{
  "model": "encoder-decoder image transcriber",
  "dataset": "seven-segment displays showing three digits",
  "train_examples": 195000,
  "image_size": 40,
  "crop_scale_min": 1,
  "horizontal_flip": false,
  "rotation_deg": 5,
  "tokenizer": "char",
  "vocab_size": 15,
  "encoder_arch": "vit",
  "encoder_norm": "layernorm",
  "encoder_norm_position": "pre",
  "encoder_activation": "star_relu",
  "encoder_mlp_ratio": 6,
  "encoder_head_dim": 16,
  "encoder_fused_qkv": true,
  "encoder_bias": "all",
  "encoder_qk_norm": false,
  "encoder_parallel_block": false,
  "encoder_inner_norm": false,
  "encoder_patch_size": [4, 4],
  "encoder_conv_stem": true,
  "encoder_layers": 10,
  "encoder_width": 192,
  "encoder_positions": "learned",
  "fusion": "cross_attention",
  "decoder_width": 128,
  "decoder_layers": 12,
  "decoder_norm": "layernorm",
  "decoder_norm_position": "pre",
  "decoder_activation": "relu",
  "decoder_mlp_ratio": 3,
  "decoder_head_dim": 32,
  "decoder_fused_qkv": true,
  "decoder_bias": "all",
  "decoder_qk_norm": false,
  "decoder_layer_scale_init": 1.0,
  "decoder_parallel_block": false,
  "decoder_inner_norm": false,
  "decoder_drop_path": 0.05,
  "decoder_positions": "rope",
  "decoder_cross_attention_every": 2,
  "decoder_tie_embeddings": true,
  "init": "lecun_normal",
  "residual_init": "zero_last",
  "optimizer": "adamw",
  "learning_rate": 0.0012,
  "beta1": 0.8,
  "beta2": 0.99,
  "eps": 1e-08,
  "max_steps": 6500,
  "batch_size": 64,
  "epochs": 2.1,
  "lr_schedule": "step",
  "warmup_steps": 650,
  "weight_decay": 0.2
}
Rows from block 7 of the image encoder of a small encoder-decoder image transcriber, named by matrix and row number. Rows with one number belong to one neuron. Each number is 500 + 25 x the weight over its row's rms, rounded and kept within 0 to 999. All counts start at 0. Numbers have three digits each.
After each neuron's rows are labels from the 100 images, of 14976, where the neuron reaches its highest value: "peak on" is the class under the peak. Only what is clearly more common there than usual is listed. The data: seven-segment displays showing three digits. In brackets: how many of the 100, against the usual share in percent.
# fc1: MLP up (encoder.blocks.7.mlp.fc1.weight, 1152x192), inputs 96-191
# fc2: MLP down (encoder.blocks.7.mlp.fc2.weight, 192x1152, transposed), outputs 96-191

fc1.341:505468514494546547490518475510526463476518504508489479466498517461531487530509502525537493480521505507476453514463505494505533521484475495489478488505467514513517510482515513503496496470502478470447492486479496517464510524462465508540529483514571460490453516487513532509513534475476467498
fc2.341:481525514491459446475514494475475517526495516522507525488472525549484506478502494477482555500473483503492519530513494515486497477491516496510519512518525481469513516504517478518506496501485528511555481491496506497520499522508567486531486469484471449512491538514554503491484523498488521468
peak on: surround (97 vs 59.5)

fc1.425:496514497477494498529496518529469497457509513530514472495497458501509573483514521548501461484549496473457534500504486496489531493516518520495474472511521544482488470484464462501469468537518532517474504547538457474530529497445508498468533497492515510517517496503454493479490498461515506528
fc2.425:517488471491542508497511458514499498500454485492495492508495576505490448507526490462539507515492549483501486489482525473488528518479495533514492513488522530478458508498520539512495519460519490507478490500499511538472460514493473454506471515494522503460545526470498535494555517558473516493
peak on: screen (100 vs 37)

fc1.662:525488490484473491472494548493511493458470510483544488498525473463503479452493499439448515517493486497493471491516453501541479485476435495517496519502489490476491482467465506491483419497529493532485526488495495459491512484494495490459483499529486502524464531538525506540500473499494521518
fc2.662:497513520498526509527511460483479509505540504507449518499464503532485511548480487548518498499531496482497536486484527493479509504525557504495509494478507504513508507532497516508497579509468497474509492517509499503519483491499489508556526507462522496497517479501481527482531521500479490508
peak on: screen (87 vs 37)

fc1.766:507503464480501533533498500512498506465514486471474491501527458479530549492519491503494482519529507499478506502446490534530493502476496491515476511506511564503526467489465498500480483508535508496449472520509495522508503498500469495474534532526500536515509465515493518492508491481512493548
fc2.766:502496474490517497483508483507493509504462518484517507505501556509495458500506514469524496504498526473479486498495523470500527516491501533511490491498514512470461491492526509518496513487500523517502512516504492515506465524485489464510478505474511497487524533479498522482604512524492510506
peak on: screen (100 vs 37)

fc1.131:496507491458476537523495514529495524453486501508512508488503458484497530490516514540526491487539494470481475533511525508534500506531462534459477462492501537479490460489475485514505500563530537512474458552517485491508525505459490501464536501503523560504489496494472475472504499468507524552
fc2.131:500479475510514489492509472501510498511469508482520508499510584488501457504511501463514504506477527486504482474479527478509520513480493516516487498502517501487464522496537524491503512460516507503488493487487523527486471510497488473502460498484502509471542531480497521494589512539506496485
peak on: screen (97 vs 37)

fc1.358:516520482522483486501498532540504533482485512489527504502482437467497523490503528479484454526522518478489517537501476490463508450495485492492474537509493528500486466469476522537472486558514527538531499536544443483495534513489490490458487559518487514533473482505486515505512473489463466520
fc2.358:492470480505552514503477476487476488506480522510518506493471557506501454468489495479558519514485517494499482483471508465500511488482519511526520503510531485469472502476536497487482498460473510481498521500503498525516492501507492479520501469517500466504514521496483509493466521525488514492
peak on: screen (99 vs 37)

fc1.113:504535533484540493497574507542526538487507496503519493529511468523470491543498465493485495536498496420494498512490513469478517486534520513550502486465488524515462483471487496494499501514532488531496516505511497466481480529503502519484473495449485463528520471553497576537516486494498467502
fc2.113:507496482509485506494468469488497485513451468501476509490481508508531521466489513493544476480507495558502508531523469528504503517495481492453515536519516491467516503514530475504479499532475516499493518494506475523498515492497509493532537499557502495498491526444461449446442508522471528496
peak on: surround (100 vs 59.5)

fc1.226:498499504459502506500528488507521514494450554501487526487478529537493505519511502501534506479513487500519504505492488476500510518512485514452522522520496564483475493509506526484463513514571513513432490543503497540527485501526501450461479493503492570507503515439508487471467519513475506525
fc2.226:505517498529516469520467487478511503504504519454517501497484537477494492480487511477496475515495505504499481486473514524558494417471514484516519478492531474489506496496529481482534482454476497475494495483461521479491502479504475495519497483546518476504512537525479500516553489504537547483
peak on: screen (100 vs 37)

fc1.763:485505491466468515505497522521473516443508507520522495499518458515510532482508523538482450488533494467490530505524493506527541491551521523483485455488490542481497463479449479505485497556540510540479476534535477481516516509445513479471537513490538523531472495498459475459516514476514515540
fc2.763:501478470503521491499514460501500496507459511493505508492500585491499455502517501468530497512490537486508476492473519477489532513478495522510495511499520522468463518485534534497495516466519511502480499487496515534481478504493476464510475507489526505464539522475490521486582515546488503486
peak on: screen (100 vs 37)

fc1.175:489513478497498488484502536506508465471477482465553475527523506426569500442501492451498512515480486519488444501484480488517507515477487507538501479529507511515517515455492517503496452463552498479490483518511492489493556495512511497468461503489510506523468531478509513511505492498515512505
fc2.175:510490560467477503498536476478478496527521477500474528506479501560440475537490483543495527494492493489506557489527527494476494479525533482486508509473479482521506516533511494520501569517462504491532486506490513500512467519502518492549524488492481501482516528516503505506496532495492513481
peak on: screen (82 vs 37)

fc1.258:498535501482522516557554499517477497470505490493506486498491470478454510542525460494512497505512480409487485508490510473502503502484527470540487477476530525482487520455499515494513532494525495510496473497480482454495481520506494506523495484419516485524516464536499554503528502485497502499
fc2.258:516469498505453486452466500504510486521465445496497507484503501516520487464500527496525525465476512577519519509530495526504486515514479494449512528518524501508523496556529471516496492508480514478510500491491503553515509501496528496485530488541465514498486524454503446484481486540495499501
peak on: surround (95 vs 59.5)

fc1.236:481451475487517540521521482495516443507534475486493460514505513451538486496544494478549497497511521520478467471446515487485510472445499514503495535530505502506528479481522499516490494467514481464481460471493499481497527529485486506516483519481495482505498498496493541516513533534483465464
fc2.236:488525559474485459493524442463477517526500509513518537496483520546458504526490490510493544491474482459502515527499479502494506480496490484501521493475484451500477528515545482497511544511477527493549508491483518493518465508496544491554514473493489465509507522505505491524472552486487515449
peak on: screen (72 vs 37)

fc1.647:515498481485479518533492496536456496449501483491515488493530465494516559479532522542497481510536478486480499491484523492525524507530521531476469476498529567482503460482422491518506484527545526492482475546502488507509505518463508486475519524484523552525492501475461484493505522471483507543
fc2.647:501479481497523486496514470494503499529463514486518516497498576502489445504499494470525512515483527480510486480485529472485513518478503510517496513500523492477460534489539533495492521468509499508492502486495526536482471510511493479513459490484509503465531525485494523488578516545493503468
peak on: screen (100 vs 37)

fc1.207:495460489495451499485473486491537500515457496520516499478504507516524500493487521531498495497502502574501550479523513528526472496495415475464521487527527473473484502517516463507467476532506500496514497490488469548490503498513500488494481472545496487506489498445493444507482505517538544488
fc2.207:467509539493566510484531488498477512495526531519504497490514524491505479526511495502546558515489518422467465525438497449501489513492534488536487485496504481484471523465511513488498528488473522491476519515492501485520482536492501494536493500435515454517503497501502557487502522488496467470
peak on: screen (74 vs 37)

fc1.194:517482479492529522486533485511503497506509477485488496531493520497488509495513481510479509513527504480484481471483523488503502520522523531512460522491487573518484475488491513541479547474531497484455437536515485526487490523494481459504469525479543524501516485482498551489504495517499494517
fc2.194:498479553476507508531474498485523476565480488472533507514506518489493475488492498490479506507466498514467483481504489497534472494475448463503496519506479442489452529500543480472501517512483509512511519485494521517490490526501511513537496486519468503513522541508503493525520506488523514455
peak on: screen (97 vs 37)

fc1.195:482483472485499548505522499528510484467513510505497472523536483491526513487527493493533480495531488511476488509459501500519509528476501532502476479500516576475470440468455499517483500489542492498472483547489524495501524525499481483476520522476504542531502493514469529508525477463527499535
fc2.195:503487488490508486493509479491507506536469516483524521505497558507486463491485507480516502512487513480493498486495517480498508499488502511514503503497525479480463528490542516501498528485502506516504515498492509524499464518507504490522468484474497507476520524479498516485595509523505503474
peak on: screen (100 vs 37)

fc1.141:481474479479471522455494467484490532488545489518488508469514506499567502494509491502464528505494527556505527483483453513469518506497477488515503542513505504538502503459474513488459515464514524494466506500529540606460525508517513514465505465510455523536472458447511516509485519499468485486
fc2.141:506489509500505482489505522478504491493488501476520513510471533521493464444480528491536498506506508467504507505498552481524493508514537493507505491513542513458494511476514497514497467499458505516476484502479497465506465501514495489502492494470515499499511567511471494510519496489520531514
peak on: screen (100 vs 37)

fc1.204:489499521547489519437480458494512482511511509496442516487541529459497435528476477490499522452486499500506477527470470522536510523529497514483498501475501519515516510542498475522529527475491505473522485505498510507501475514512468479564521512520487456501482542452517535489489478514474524504
fc2.204:478513506537514496544474533477492516500492520520523507469456531509467524469506518489526517547463497522509524481475509501495517476477522491528519523522547478452473508454509503477484460478489516539483489489484484507513512514508518484513490460503496451516538472496474485491435531504515524472
peak on: screen (91 vs 37)

fc1.239:490469510518564550546492459472472507505512480515433473501493523501492526507520507523559483519536498471498496515461474485497486528497573524525504485483502538463499500457471503498476538493490481472463475518518502511493490512477465500550523510467552516488485487489465549493508511536523473530
fc2.239:513510485488453467467481525511505528503463485499533491494515492534494481507515519480468508488476504538513539477539506543495521465510463519490488500493516484497483477549501477521484487515523518519530511497489484515507489492493537484464497491555437512502498526499509445499522513501499531496
peak on: surround (96 vs 59.5)

fc1.453:476537479469490535481504516502504523469487509486498494497522433517483540510554509527507486469532495448518529514527510502512510495520505524496492475472490521432508473493451477508459500575555510484465483526499461492518496504463493491490514508475563524520507490492474472513479523491497525529
fc2.453:484467474513519487507510455476507478517466521473521513489509574472497449514488479453502480513476503499506472455477525453516498513470490499520495507507523495466445519510537508476521510444503511502486479470493539539490492494513497486507457487499505508487562535496505519516563507526507507477
peak on: screen (100 vs 37)

fc1.551:472505489474484564496540466510472472469533515507497502454517468502523503500534489541489480456555493515463499519496454511500534507513485516498499471516476582476545457477448495511454540552540532472471484542504482484522535510455467508491515537484525521520509494457478489480481515505514487546
fc2.551:481483481522531467507521456471501487525449529470535522482489556495472460510487490458521493522479496475518487459500534455502496503474505491527505505495518484459442521488550516477515511451493510513490484463485539528492470483520508488515458482480520502492560554503497521511550510531502523464
peak on: screen (100 vs 37)

fc1.695:485503478486494559492497527527460487455499480512519478494551486475505474493507528523504468463547506462502491506475523490516535475534528530465464461500487574468508468474446489525469499531506512496492474570524469497523527509465468483470520517501493557525492482483491529461497517478507532546
fc2.695:489482481504519479502516465485506500529466520479521518491494576498492457503497497468517508510478517488512483467484521468491504509481505499521499503505539480471461545487550523484499529469513502507493488473487531533482479500515494488520454481485507497475538528484492519489580515538495506459
peak on: screen (100 vs 37)

fc1.37:457515496486445535534508493507467498444496484487504480505523431499499525467519508523487467481570480472484508522496495505501521522521501525472475478505507567462508450496434493537485472550522530499478500553528478485518519508466488478484518523487512512533478490520492498487515506472518509543
fc2.37:503491470502525487497513467500502506509460511487511510493496580504496458508509499470526502513490535480507483486485525473492532516483496524514497503498523514469458523487533535498500519470515508508482496487492518529483467501498481464509467502487522500462537523474490522482589518547485511478
peak on: screen (100 vs 37)

fc1.209:492521481508471529526516481534463501449503524505506463506533461476533536482526526523514470478559502487494521513473505497503522500517507547475480463487513559487494458484432488533484503524528524507511496544534472493543493516453495489468519510514527537526500491483496501465513498464544489546
fc2.209:503489472500520484496518468495507509512457516485513515494494577505490458506509500469525502518485528475510481490488524474489525512481495517517499503501526509470456524480538535495501519473516507510485495483491520525480465500502485467509461501481518502463540525481494522483595518542490511475
peak on: screen (100 vs 37)

fc1.460:505494497458494530511500474522498496438506507504477509502529460523499497491526491542566509470531499503491484513477500487510518500515488525504480514502501562461472507471427506497484499485537503466475488529483464532513502532476472489497529514463521534527523492474476516464482490477506477527
fc2.460:487482487514514472503510469479506493529472523470533521495496555488486466507487499466500498513466499486504488463489530468519493497471502494527500502504519470471457522500553506475515517460495505507505501473488535528499489499514514498515473473485496506491551537493498513506577501526514505467
peak on: screen (100 vs 37)

fc1.16:507516468466494523486512501540503539470502481509497497483523464508538521490497534530508459475567478465509508524536516511506549477572508539482499483491524571496492428477457474512472493543540514492522491535491476499507528522453501489469544514499520512525498480475490498476494513484498507530
fc2.16:486460486514518492510523466478502479522466520482524519493500568478487443513486484473520493513476508490509476470487528462502497512480501497515496506503509486466459526497546519475508512457499511491486494484493536529497489501517493489511467486484515512482545529498498519499584508528511504476
peak on: screen (100 vs 37)

fc1.470:505525535461491517513444449517486462520498531480484513536495513520473548503484481503535470482520485546550491530482504503465519483493493500472502503446522531499475524535472514520491515482511496493502517505506496525499493506530540503543525476500502515477496509456491509498489498507468487484
fc2.470:497486513504530510518500478487489500502504510496502504499481525515484467492483497493539507515494504483497495494491502477499494465501528498520506499486519496455479508484521501490495516493464504484485505500487496493510475510505491488533496491494502477508518519518487513503414512495501519495
peak on: screen (85 vs 37)

fc1.315:487527485466481493472492528515483525484481522516459506491491441517524564505536521552535514474545502482513501536516519529481524495547516522461508502492452557482496465474470501510483485500510515495494507540488486530526506493504502462491514517490567513512445487484468509484484499514512522492
fc2.315:503461487500497481494521449492536502503488515452519505496533549485474456532484468444470472511461503498500485462472522481517491505468443497515503502481495510492435505531511512471546499459506499506475488471480538535481473485511491493491461489523470510489560531496546530531528496531514483477
peak on: lit segment (42 vs 3.6)

fc1.504:491476535530501501518485485492522470524530499495478509518485543495507497495502535540521477437520497554483545493476502534511518499515528481430525510483483528540514500536515495504482532489471493479479516495514509534511484510493487489502547501505516489496491534444489481485510519545520456501
fc2.504:495541471493513480526518557507505535479494529499527501505486466506494509507497487487463503547498486469488492509535516503503490487482513511557494483517514499459480490466468499496518457516514507540515485500495490432492527488507518504497475501472508463516507487582504502510526481449499540498
peak on: screen (93 vs 37)

fc1.628:513488501506560538534481441496481472482532505488452489509481516446532533487504471534573498498535520509477486485427480506518510516500558483502483523476531520482509499480477521489503514457478494497460464524499500508522522520490480497555524498487548508519520482475479514509483496513489474488
fc2.628:512525490474457472456504514505501539501476508493527522501519507557480476518516500464479534499470497488510527505532517527496522482496472528518497489490504490512479493534504488530496483520518523514548504495488491497513477503490552472479488495511438481493510529520532481509560526503494524489
peak on: surround (94 vs 59.5)

fc1.233:477504504495520494511497545492506497516479500531493494486472453526503540494505548534529499504530494523506535522504497512471470513532526514487517504498509538482495495491487493522493466552500505517487550503521475529486511498508507484475529504501538485453461488450435489500482528495468504507
fc2.233:496454515510493493491493450475506506496522509482509506493527540484452435536491473467476487502489497501504492438468528475507500458477467494496496509471488503537444488537518499470526497469477504471493496496483519515496472491496486497530491494550473505509548551526539501530448516505501502492
peak on: lit segment (42 vs 3.6)